Weights of a small segmentation model: decoder activation silu, batches of 64.
Rows from block 4 of the decoder of a small segmentation model, named by matrix and row number. Rows with one number belong to one channel. Each number is 200 + 20 x the weight over its row's rms, rounded and kept within 0 to 999. All counts start at 0.
After each channel's rows are labels from the 100 images, of 14976, where the channel reaches its highest value: "lies over" is the class under the peak. Only what is clearly more common there than usual is listed. The data: cartoon faces. In brackets: how many of the 100.
# convs0: first 3x3 conv (decoder.decb.1.0.convs.0.weight, 64x64x3x3, each kernel summed), inputs 0-63
# convs1: second 3x3 conv (decoder.decb.1.0.convs.1.weight, 64x64x3x3, transposed, each kernel summed), outputs 0-63

convs0.47,188,198,182,148,197,189,214,185,178,214,203,177,209,217,173,172,215,149,199,202,216,213,199,173,173,161,237,194,181,223,191,198,215,216,208,231,188,194,188,219,223,202,209,202,209,141,173,207,192,176,206,164,201,191,209,190,196,182,196,201,191,200,215,197
convs1.47,193,194,185,204,188,212,184,214,205,181,198,169,216,201,207,186,220,191,226,225,160,215,209,232,210,228,188,189,187,159,222,219,217,206,188,192,217,200,203,197,216,192,200,223,191,201,180,187,225,198,163,249,210,190,230,223,187,188,217,233,225,191,144,209
lies over: hair (42)

convs0.42,201,195,208,199,192,221,195,170,213,206,177,209,202,235,189,175,187,197,174,185,212,193,192,263,190,190,176,205,142,175,220,184,199,221,179,184,158,187,198,200,192,188,188,181,201,214,176,180,186,195,186,199,199,209,239,186,197,182,185,181,173,184,173,172
convs1.42,209,179,182,169,201,203,183,169,187,187,189,179,184,176,199,227,222,209,208,196,208,183,210,148,208,208,176,196,234,209,168,216,188,184,199,237,203,210,210,223,180,183,210,191,183,180,213,214,175,216,171,177,257,191,188,198,214,173,210,209,191,216,168,220
lies over: glasses (60)

convs0.31,191,218,179,192,198,168,182,190,184,188,199,204,258,202,181,177,193,198,186,246,186,196,199,233,209,187,162,161,183,194,199,182,190,210,170,187,220,175,194,225,212,204,178,210,189,199,155,220,199,197,202,214,160,196,222,222,197,194,220,194,226,180,212,216
convs1.31,199,175,201,199,234,201,181,220,178,212,208,195,170,199,188,217,220,211,190,183,170,205,206,183,212,194,235,226,197,169,214,218,211,199,243,194,184,203,206,201,211,185,219,177,197,182,245,210,195,169,176,175,243,235,220,193,195,158,197,181,172,198,215,218
lies over: skin (39); hat (29)

convs0.30,205,193,220,226,202,224,203,191,198,197,221,195,178,177,188,175,196,206,173,200,165,153,193,221,191,216,176,205,212,201,192,157,189,193,166,211,232,207,212,163,182,172,182,188,234,178,241,196,190,196,203,207,198,218,222,187,204,215,179,184,185,169,169,224
convs1.30,215,219,188,216,182,179,186,213,194,207,200,189,199,192,171,208,236,163,185,191,187,192,238,215,212,197,211,179,179,224,255,204,215,171,225,191,175,186,201,204,232,216,177,217,195,196,153,206,204,226,201,216,240,178,194,209,203,213,210,218,202,188,177,165
lies over: mouth (39); eye (32)

convs0.36,207,207,220,246,177,219,216,170,207,214,169,217,159,185,221,205,186,208,189,187,240,179,194,153,200,198,197,184,190,162,189,228,219,228,176,186,182,166,218,176,163,195,188,217,206,194,203,212,219,204,196,202,179,182,186,222,228,193,219,204,202,211,192,201
convs1.36,192,199,211,207,187,211,194,192,201,186,192,181,234,222,196,183,179,229,187,208,145,208,169,224,160,186,214,193,232,207,180,203,191,205,174,165,213,240,187,210,188,190,165,213,201,179,221,207,174,216,195,218,187,221,209,180,146,194,205,192,180,200,196,181
lies over: hair (63)

convs0.33,212,210,233,184,208,216,202,175,164,215,190,210,181,208,203,197,207,194,202,195,190,210,237,199,184,210,222,221,189,215,239,238,208,210,215,178,186,205,182,190,198,194,171,188,169,168,223,220,195,234,178,185,241,215,204,208,158,173,245,218,210,208,193,190
convs1.33,203,188,165,177,189,185,186,218,207,182,194,177,178,173,193,188,202,241,188,206,245,187,216,177,195,223,161,171,195,217,180,169,178,177,206,225,193,188,207,199,199,207,210,177,189,218,177,178,203,208,247,188,177,163,173,201,195,224,209,208,197,196,228,179
lies over: hat (47); hair (32)

convs0.34,189,184,195,192,195,196,188,171,194,184,212,145,174,143,183,188,198,201,208,176,214,229,205,216,192,175,170,202,189,200,206,213,182,216,175,210,219,217,185,159,198,178,206,164,225,211,208,197,184,194,176,203,184,183,160,222,188,198,202,190,204,232,220,176
convs1.34,215,195,193,172,177,203,202,205,200,199,192,251,209,207,190,201,183,244,192,218,233,179,209,168,208,212,202,203,213,200,154,184,182,145,199,162,221,177,193,207,192,241,211,202,194,196,212,222,209,187,230,195,165,201,194,210,215,225,179,217,189,185,196,190
lies over: glasses (83)

convs0.37,208,209,231,207,219,194,208,206,183,223,216,208,175,217,157,168,241,230,178,205,193,198,189,167,164,188,202,191,183,199,201,185,194,218,184,205,190,233,240,192,213,204,180,224,160,180,228,201,189,185,191,191,190,235,200,209,186,230,202,207,191,181,188,239
convs1.37,179,176,162,165,206,193,228,199,223,204,169,209,185,194,236,206,192,174,178,219,183,212,215,193,201,201,202,209,174,191,204,221,198,185,227,199,191,157,195,161,187,183,200,182,235,250,215,212,207,202,190,161,202,193,219,183,204,174,186,196,211,227,205,170
lies over: eye (98)

convs0.5,191,194,212,155,210,189,185,166,186,197,204,182,191,193,205,164,200,170,174,194,193,207,165,213,172,172,199,193,162,234,215,178,212,197,196,196,199,203,170,185,208,200,213,168,235,195,177,198,221,164,227,205,199,144,179,193,216,175,202,214,200,200,198,202
convs1.5,216,187,172,176,233,239,207,199,189,184,220,239,214,248,201,205,189,196,190,203,199,200,158,252,181,214,208,206,176,240,194,220,192,231,208,216,207,196,178,209,228,185,230,210,195,214,216,226,220,188,214,191,215,206,214,175,189,224,193,195,220,201,193,212
lies over: mouth (84)

convs0.15,175,184,204,183,177,188,204,195,206,155,178,183,164,194,171,185,172,165,227,169,165,206,193,182,187,183,174,216,187,228,197,228,211,204,200,186,179,190,209,180,190,218,205,168,181,203,156,189,174,167,219,180,170,211,201,220,202,217,210,209,203,210,212,185
convs1.15,215,200,176,257,187,214,187,211,208,181,210,202,194,179,223,198,187,193,195,212,239,191,220,252,190,232,199,181,192,184,207,222,207,224,225,231,230,192,204,212,208,190,193,203,223,213,219,223,218,241,219,185,199,200,202,166,199,173,184,209,237,183,187,208
lies over: clothes (79)

convs0.7,190,183,207,185,194,177,186,189,183,166,229,213,192,185,185,222,201,181,180,227,222,238,215,167,205,224,179,193,168,191,215,193,196,207,214,203,215,246,175,195,183,192,189,200,181,195,188,222,203,182,202,222,174,141,152,200,186,219,211,177,205,199,206,204
convs1.7,201,216,199,240,216,196,202,202,191,172,180,188,210,174,186,181,209,223,203,156,168,180,220,180,199,202,181,208,185,207,248,180,182,219,204,184,195,225,233,200,212,215,183,225,150,215,223,199,178,220,185,183,180,215,220,184,213,208,171,180,207,170,206,193
lies over: skin (93)

convs0.44,187,196,181,202,203,190,202,252,192,183,218,188,153,126,186,174,164,202,213,201,201,198,171,206,185,173,178,192,176,187,192,189,211,203,197,196,187,189,193,149,198,199,213,176,208,230,200,187,221,177,192,215,189,181,186,200,224,206,192,184,201,204,185,197
convs1.44,211,200,181,193,196,146,183,175,224,205,203,192,184,192,198,213,235,202,207,187,243,192,226,158,216,191,184,173,186,209,191,219,182,165,202,190,170,186,188,201,186,236,227,203,189,214,189,193,178,213,260,189,202,211,177,176,206,195,212,196,201,186,223,198
lies over: hat (100)

convs0.23,229,207,220,190,189,196,177,193,182,238,214,170,188,219,164,177,161,170,218,182,214,193,187,183,164,184,185,189,178,203,193,207,189,186,188,228,206,185,175,186,189,168,184,210,206,175,207,206,220,186,201,192,232,191,190,193,183,208,184,213,198,249,248,194
convs1.23,190,189,180,216,183,182,201,224,245,200,232,214,203,173,216,203,214,182,202,212,166,231,197,244,222,192,195,197,187,154,244,184,196,190,220,196,213,202,184,191,199,210,185,232,241,202,206,177,184,191,180,206,202,209,229,193,211,185,195,192,236,172,214,213
lies over: skin (59); eye (30)

convs0.51,169,195,175,210,221,189,192,165,199,214,171,168,186,185,193,203,198,204,175,219,187,174,174,181,199,213,186,187,220,175,197,195,166,181,179,189,180,153,227,186,213,224,210,207,232,207,276,184,207,189,197,202,206,197,202,189,182,180,209,194,195,191,190,193
convs1.51,225,196,184,221,183,184,197,207,169,242,156,195,198,201,207,229,226,207,184,177,184,241,189,162,179,164,211,222,206,210,196,178,196,191,201,229,196,194,187,222,195,203,183,215,176,177,201,222,159,249,206,210,200,207,206,179,189,176,196,179,208,195,181,194
lies over: backdrop (96)

convs0.58,195,202,194,213,206,235,191,183,225,197,155,165,200,201,155,197,192,194,158,216,190,202,174,225,184,194,194,172,189,155,195,195,180,191,188,218,190,166,186,207,210,180,188,166,195,216,209,194,200,187,177,205,182,186,197,183,174,156,181,205,183,202,164,186
convs1.58,195,203,220,198,213,192,188,215,214,248,144,178,232,213,189,203,217,195,184,197,202,215,202,190,178,215,205,206,225,172,183,169,193,210,192,216,201,239,183,201,198,198,201,227,182,201,220,186,185,240,167,197,240,226,201,180,161,190,205,206,176,177,186,218
lies over: backdrop (100)

convs0.13,220,205,202,193,184,198,219,161,212,212,214,195,180,216,167,203,181,201,189,197,236,198,187,195,205,177,222,213,126,209,198,183,193,211,185,190,214,191,159,223,193,189,180,197,202,194,177,198,200,168,207,184,181,163,176,199,204,220,218,157,227,209,219,214
convs1.13,201,220,196,229,222,178,217,190,194,186,213,201,183,182,219,220,178,210,162,232,198,206,196,201,191,190,192,168,179,235,211,230,227,193,204,230,199,204,213,177,225,227,190,199,227,229,186,200,228,229,168,194,215,215,181,198,255,184,194,206,187,232,197,176
lies over: skin (52)

convs0.6,210,167,188,190,222,185,245,197,236,195,192,195,189,170,214,183,191,200,207,173,198,182,215,197,177,206,191,199,194,202,197,200,207,190,176,221,190,218,245,172,197,219,206,199,121,228,221,215,199,217,199,186,180,211,218,195,202,227,203,168,226,191,215,203
convs1.6,199,236,208,201,164,228,165,161,195,215,166,217,190,195,172,187,214,196,203,207,234,208,192,172,194,186,173,180,190,209,161,204,198,200,185,201,205,209,180,214,193,209,171,229,210,161,216,195,202,189,218,196,195,181,179,192,165,193,210,238,166,199,197,166
lies over: eye (93)

convs0.26,198,175,199,192,198,197,201,205,197,189,177,162,148,162,175,176,196,212,221,206,171,203,180,237,183,198,152,215,205,215,201,199,199,192,201,192,205,191,202,184,167,204,180,160,184,211,171,199,175,198,197,192,154,206,183,196,186,182,164,176,184,206,204,213
convs1.26,164,198,209,160,216,155,211,200,240,226,209,207,177,181,197,184,198,198,181,170,232,189,234,172,213,184,208,176,214,193,174,210,219,181,194,197,194,203,231,174,201,237,210,204,215,203,180,191,207,185,231,194,223,180,213,209,213,198,202,197,193,198,254,203
lies over: hat (74)

convs0.45,185,197,210,182,180,194,188,200,190,206,201,172,198,153,199,172,167,191,235,181,172,197,194,228,229,183,174,193,248,183,194,174,165,168,212,216,186,176,183,182,164,201,218,188,211,165,226,201,218,192,193,205,200,215,172,215,220,190,221,213,206,200,195,187
convs1.45,193,223,172,182,203,223,230,185,207,199,166,216,172,205,200,202,191,201,162,230,166,207,193,149,189,212,214,200,164,206,204,207,198,178,216,191,191,185,223,204,223,199,187,207,203,224,176,213,193,209,218,178,209,173,222,184,189,187,172,214,217,245,219,159
lies over: mouth (42); hair (29)

convs0.24,178,215,208,218,199,187,167,210,199,193,202,220,178,214,182,184,189,203,183,188,202,208,193,185,192,182,212,173,170,192,213,192,205,254,185,196,207,178,178,163,197,227,192,200,247,248,214,195,173,194,191,206,180,185,167,186,199,171,251,182,197,198,189,216
convs1.24,236,180,202,169,184,200,227,162,180,195,185,203,174,196,193,205,189,227,192,237,225,220,160,191,191,225,168,202,204,215,198,178,226,168,168,238,209,202,206,233,210,195,203,193,190,167,191,190,212,199,198,203,217,206,205,203,217,216,172,230,226,198,226,173
lies over: glasses (58)